A small contrastive image-text model, trained from scratch.
Training: soap at rate 0.003, 6600 steps, batches of 512.
Data: trained on rendered rooms with furniture, 36250 training examples, 93.2 epochs.
Rows from block 7 of the image encoder of a small contrastive image-text model, named by matrix and row number. Each number is 128 + 32 x the weight over its row's rms, rounded and kept within 0 to 255. All counts start at 0.
After each channel's rows are labels from the 100 images, of 14848, where the channel reaches its highest value: "responds to" is what is common among them. Only what is clearly more common there than usual is listed. The data: rendered rooms with furniture. In brackets: how many of the 100, against the usual share in percent.
# pw: pointwise conv (encoder.blocks.7.pw.weight, 384x384x1x1), inputs 192-287

pw.243 [103 134 142 129 147 169 137  78 105  99 122 136 105  52 122 127  77 141 146 100 125 118 133 116  96 143 111 133  88  92  62 133 152 108 114 150 107 126 119 180 161 133 157 139  99 135 122 147 149 134  95 137  84 178 106 135 123 135 177 178 140 102 121 119 180 134 139  60  82 123 137 101 137 189 114  83 126 167 118  85  99 150 116 121 110 158 101 132  64 112 135 118  98 142  96  42]
responds to: purple walls (100 vs 8.3)

pw.166 [130  79 168 148  57  86 118 126 140 125 130 100 145 157 152 138 161 110 108 142 111  91 136 137 135 143 108  99  94  91 148  92 105  44  93 164 123 161 165  95 211 130  97  76 110 115 136 158  68 150 112 109 142 191  93 118 133 125 150 137  45 211 131 139 112 105 141 128 173 131  69 113 160 149 128  96 140 103 126 149 185 164 116 144 174  72 171 116  53 177 119 132  49 111 118  57]
responds to: green walls (37 vs 8.4)

pw.63 [177 148 141 176 181  86 137 171 176 137 170 148 110  81 142 141 139 116  85 121 124 157 160  82 113 129 128 155 255 135 189  94 103 158 107 173 116  79 114 121 175  93 179 106  85 105 124  58 137 116 119 175  88 134 121 143  80 148 137  75 136 139 112  87 167 127  76 145 111 132 132 132 103 152 137 140 114 138 134 103 147 130  90 181 115 122 127  99  85  90  62 168  87 176 154 162]
responds to: green walls (34 vs 8.4)

pw.204 [105 102 143 147 121 152  45 137 107 110 110 123  91 120 154 161  85 150 112 123 180 124 206 120 114 158 121 107 116 175   6 133 169 103 115 143 134 172 108 104  78 129 125 127  75  87  89 124 159 204 204 106 167  80 133  62 159 108  77 118 192 106 136 107 137 135 121 172 111  83 143 147 155 109 112 138 157 127 106  86  82 144 135 135 126  85 155 103 121 163 141 109 142 149 141  92]
responds to: robot (36 vs 15.3)

pw.19 [ 89 107 114 149 146 135 118 118  99  99 136  70 182 154  78 193 138  77 129  78 111 193 140 136  56 102 130  73 114 162 119 118 170 125 116 104  98 144  85 133 137 104 118 134 122  57 116 117  85 170 149  88 110 199 121  84 158 144 135  97 128 118 181 139 114  79 149 119 103 144 101  94 116 100  84 122 173 155 151 125 144 154  88 161 121 128 116  97 133 120 144 118 127 118 149 131]
responds to: black walls (71 vs 8.6)

pw.245 [117 121 144 166 139 151 101 203 134 105  93 108  95 133 144 142 114 176 139 115 141  95 243 135 113 126 158 126  83  75 120 149 145  40 147 123 159 145 140 156  83 111  82  73  99 113 114  81  70 121 120 101 118 166 144 171 168  94 127 121 195 158 123 118 144 120 111 154 114 184 125  88 120 189 114 106 114  70 118 126 121 146 165 101 109 154  93  87 152 162 128 130 114 170  93 117]
responds to: green walls (28 vs 8.4)

pw.163 [100  74  96 149 115 111 143 172  69 148 132 148  67 144 147 160 116 104  59  92 189 117 149 122  81 180 127 117 132 118 145 114 176 142  90 163 120 100 141 133 156 107 135 130 141 114 120 122 144 134 176  55 129 124 165  99 153 138 114 139 133 171 168 118 158  90 138 115 151 136 102 145 128 187 116 132  80  90 159 147 181 117 140 149  81 141 149 177 141 130 139 103 143 120 162 109]
responds to: trophy (52 vs 15.2); largest object: trophy (32 vs 6.9)

pw.150 [183 144 103 113 140 117 190 162  86  50 110 102  90 167 154 162 164 158 113 111 133 158 122  91 118 183 157 132 151 143 163 152  91 115 165 136 116 126 155  85 155  96  97 109  96 166 110 107 189 128 148 119 117  81 167 135 120  74 114 131 152 133 129 173 128 116  97 147  91 130  97 184 105 102 118 170 151 164 157 179 146 137 144  88 169 118 135  71 141  43 161 127 126 173 121 126]
responds to: green walls (26 vs 8.4)

pw.360 [ 98 105 179 135  97 145 159 158 176 150 105 163 121  80 130 122 138 149 149 155 164 153 135 138  96 166 157 152 106 114 190 131 115 149 136 143 151 137 242 170 106 141 178  79 121  50 122 169  95 119 141 135 144  38 132 148 130 121 106 148 136 114  74 113 148  83 121 119 132 115 120 131  95 100 109 144 114 125 211 196 166  82  21 148 150 101 160 116 217 122 133 147 180 140 114 135]
responds to: trophy (56 vs 15.2); largest object: trophy (31 vs 6.9); largest object: barrel (26 vs 9.5)

pw.276 [171 111 140 149 151 123 141  96 142 103 176  84 120 154 129 148  98 168 133 106  60 158 162  90  92 173 132 107  56 145  94 122 119 128 117 153  91 149 132  92 113  83 145 118 146 105 172 128 143 133 136 178  49 150 149  89 151 126 190 108  97 102  97  73 138 128 128 129  83 119  84  65 165  94 179  90 169 136 179 129 117 179 117 166  99 148 133 146 178 177 103  90 134 137 112 112]
responds to: black walls (100 vs 8.6); count: zero (49 vs 19.8)

pw.347 [ 80 145 180 173 118 112 176 154  93 104 106 107 111 152  98 112 104 162 130  86  61 137 205 135 149 123 124 150  99 108  64 140 157  85 128 139 132 167 131 185 153  75 110 167 172 161 140 105  83 166  98 192 121  88 182 116  87 133 147  96 177 148 168 157 123 171 103 119 148 169 157  76 121 117 117 148 163 121 166 162 161 100 111 109 150  98 171 125 140  95 144 120 110 169 144 101]
responds to: robot (37 vs 15.3)

pw.167 [159 169 107 157  69 142 141 164 162 112 161 135 119 143 153  87 153 101  97  87 113  93 143 147 122 125 106 116 135  85  90 159 126 182 126 129 149 117  87 176  59 173 181 122 132  60 154 155 121  48 106 162 126  80 136 153 124 140 122  84 159 135 147  99 116 111 160 162 180 124 128  95  81 116 145 156 137 101 156 132  72 100 130  79  91 118  99 163 176 175 161 141 108 143 158 126]
responds to: count: one (46 vs 20.1)

pw.304 [144  93 131  78  77 101 130  85 118 149  70 112  93 154 144 140 183 133 151 132 111 161  71 114 104 131 131 120 111 128 198 138 163 151 135 115 154 157 135 143 112  96 203  99 160 147 165 214 134 146 149  48 139 121 165 108 125  69 110 202 134 112 126 131 100 112  89 174 130 127  99 113 103 151 126 118 128  75  74 153 106  81 127 124 151 129 122  70 183 122 143 152 112  86 125 121]
responds to: trophy (39 vs 15.2)

pw.249 [124 150 116 177 136 117 138 147 109 127 130 108 129 135  91 160 156 127 136 125 165 144  68 127 128 169 119 140 102 137 184 130 111 129  63 145 113 167 144 132 165 175 155 124 114 104  88 196 129  94 153 108 103 128 135 148 113 116 143  92 182 154 134 149 109 133 131 105 115 113 116 134 129 117 102 114 140 132 148  90 117  90 182 119  51 148 195 134 135  68 139  99 120 105 121 116]
responds to: trophy (41 vs 15.2); robot (36 vs 15.3)

pw.75 [118 133 133 104 136 146 193 137  97 147 113 145 115  95 125 137 138 134 107 128 142  88  93 137 164  97 149 140 104 145 126  78 172 154 109 125 137  64 143 132 158 169 185  94 107 128 132  95  96  98  53 145 120 207 117  97 112 101 131 120 134 167 127 109 118 103 104  82  81 104 158 140 162 120 149 128 119 129  53 134  57 127 181  79 166 172 157 115 164 132 187 155 105 114  78  94]
responds to: purple walls (100 vs 8.3)

pw.100 [137 129 115 114 116 130 128 139  99  97 118 163 150 116 120 162 152  68  87 156 115 112 167 130 115 114 102 111  74 101 132 132 154 135 125 133 131  34 153 153 181 125 109 130 146  87 106  90 117 136 160 136 119 135 163  81 134  83 152 105 135 109 175 142 153 141 154 101  77 109 126  68  97 154 152 154 115 182 145 126  92 157 132 129  94 151 117  58 111 159 112 181 166 149 123 126]
responds to: window (100 vs 59.6); white walls (88 vs 7.8); count: zero (51 vs 19.8)

pw.116 [166  59 137 105 152  96 163 131 138 141 185 185 158 121 150  54  83 117 147 120 107  65 139 171 107  74 155 109  96  69 102 145 172  83 103 137 135 125  76 146 138 142  84 138  85 133 124 138  82  66 101 110  86 178 174 153 185 101 146  85 137 200 149 104  55 108 185 108  95 144 119 132 155  94 134 186  91 151 154 129 152 132 101 186  39 163 112 114 123 135 125 151 116 108 153 105]
responds to: window (100 vs 59.6); pink walls (81 vs 8)

pw.354 [157 157 170 138 142 144 130 164 133  84 161 174 151 176   0 109  78 138  91 175 140 108 128 128 115  99 121 179  77  70 123 135 138 154  92 141 136 145 117 149 160 136 172 180 163 128  85 120 103 153 162  82  83  46 125 107 120  88 143 133 132 195 132 199 124 163  82  89 152 124 119 111 131  75  85 103 149  77  97  94 109 143  92 109 111  70 113 127 115 122 174 131 141 125 151 154]
responds to: trophy (38 vs 15.2)

pw.341 [132 106 196 140 185  83 110  68 104  69 166  88  93 107 128 127 123 122 117  92 102 131 129  86  46  85 129  73  78 172 163 112 107 138 119  78 145 165 134  89  56 163 135 152 163 156 124 148 102  93 141 128 133 159 122 158 109 137 152 175  85 119 105 114 121 128 108 170 172  84 120 138 111 108 123 146 160 142  63 143 153 120 155 157 143  97  91 167 112 123  86 129 129 141 121  92]
responds to: trophy (51 vs 15.2); largest object: trophy (37 vs 6.9); barrel (34 vs 15.2); largest object: barrel (25 vs 9.5)

pw.126 [150  77 137 129 148 123 156  54 163 131 101 100 147 169 102 123 101  94 148  81 117 177 158 131 141 177 130 145 109  91 106  57  59  94 163 127 177  79 114 161 100 101 108 128 158  82 167 162 106 131  90 121 147  95 116 129  76  85  91 120 156 111 129 120 144 143 140 145 109 122  95 155 164  66 118 131 175 173 138 131 155 102 145  63 155 133 116 163 107 139  98 192 127 111 139 142]
responds to: robot (48 vs 15.3); largest object: robot (26 vs 7.8)

pw.203 [122 124 164 136 103 131  97 150 134 209  93  95 138 131 156 124 122 126 182 149  78 157  65 114 107 116  94  94 111 113 140 163 110 147 121 114 108  88  83  84 172 123 149 155 131 164 160 134 139 160 161 155 100 145 128 123 135 107 170 174 124 176  94  99  71 140 157 141 156 150 116  78  87 118  74 103 123 156 109 141  82  60 168  80 142 100 151  95 186 119 138 166 167 102 123 110]
responds to: window (100 vs 59.6); teal walls (27 vs 8.1)

pw.322 [ 95 115 123  71 116 146 108  83  87 118 179 147 136 120 109 170 140 127 101  76 135  52  98  83  89 118 145 148 126 136  95 120  62 153 149 152  76 109 105 105 159 149 172 111 139 143 124 138 157  84 132  99  90 137 114 100 170 120 153  70 104 160 118 142 175 145 104 158 138 146 137 157 129 139 118 175 146 112 185 144 110 114  47 162 171 162 129 170 139 255  96  91 140 125 158 125]
responds to: robot (46 vs 15.3); largest object: robot (32 vs 7.8); black walls (31 vs 8.6)

pw.368 [115 145 134  64 127 178  85 166  66 107  99 152 124 160 180 153 123 104 234 157 141 116  38 153 151 201 134 140 145 139 144 111 102 152  94 105 170 114 151 144 130 138  87 121 119 156 100 109  77 103  82 124 125 165  85 127 102  98 150 139 107 159 103 133 121 102  69  97 168 130 106 122 176  81 184  90 143 116 104 166  93  76 115  63 133 152 118 104 107  95 106 108 119 153 145 134]
responds to: count: one (55 vs 20.1); umbrella (49 vs 15.4); lamp (36 vs 15); largest object: umbrella (32 vs 6.1)

pw.223 [123 132 144 140 118 146 134 117 110  79 114 157 122 115 137 196 134 147 123 119 143 144  91 150 126 123 119 150 122 106 121  56 121 142  87 140  96  68 109 138  87 131  74 127 201 102 196 165 138 118 150 154 190 214 101 140 153 128  94 117 120 127 117 141  86 130 162 102 130 174 186 147 215 122  79 104 190 121 110 131  89 175 125 150 143 110  90 117 118  74  99 177 108 119 165  81]
responds to: purple walls (39 vs 8.3)

pw.317 [ 85 149 123 168  96 136 174 109 144 101 123 138 163 108 129 136 121 137 103 165  90 155 158 137 111  72  62 181 169 120 133 156  96 134 149 163 106 121 130 101 148 153 221 149 134  88  77  89 125  63  96 185 135 146 150 144  97 132  94 145 123 155 106 162 135 104 118 183 122 123 157 158 138 125 126 107 116 116 117 121 163  92 124 102 199 129 141 157 144 101  44 130  92 135 112  93]
responds to: green walls (91 vs 8.4); count: zero (47 vs 19.8)

pw.353 [139 111 157 182 184 137 112 163 151  60 115 158 137 110 132  97 107 150 109  95  90 126 106 180 139 100 128 188  84  74 127 142 126 159  92 116 107 195 119 130 179 152  97  97 104 170 102 135 156 121 110 174 149 120 142 170 107 131  88 134 121 135 140 103 244  89 107 162 115 135  91 136 103 115 128 104 135 136 112   9  98 164 169 145 113 139 128  84 107 102 150 133 170 116 163 134]
responds to: black walls (46 vs 8.6); count: zero (43 vs 19.8)

pw.363 [127 148 120 167 141  68 108 132 100 111 114 154 112 135 126 144 128 148  66  90  87 127 134 114 102 128 150 135 188 123 101  74 141  81 118 132 119  25  68  90 108 106 136 171 165 149 103 139 173 175  91 196 108 122 183 169  87 144 159 176  87 104  89 132  92 162  95 128 210 112 115 135 103  95 103  96  86  97 100 100 176 118 131  86 111 130 133 159 147 181 110 190 154 129 139  99]
responds to: purple walls (26 vs 8.3); black walls (25 vs 8.6)

pw.171 [168 132 120 109 156 150 125 169 105 176 107 102 125 114 154 174 158 172  71 195 129 127 105 174  89 158  91 171 154 160 136 158  99  56 188 160 103  76 130 123 173 141 142 159 130 151  63  96 114 112 107 166 203 202 119 118 106 117 165 156  85 121 149  85  76  79 141 140  84 169 115 119 136 148 108 151 102  64 187 139 107 104  83  71 151 141 155 103  77  87  97  85 124 138 137 107]
responds to: purple walls (85 vs 8.3)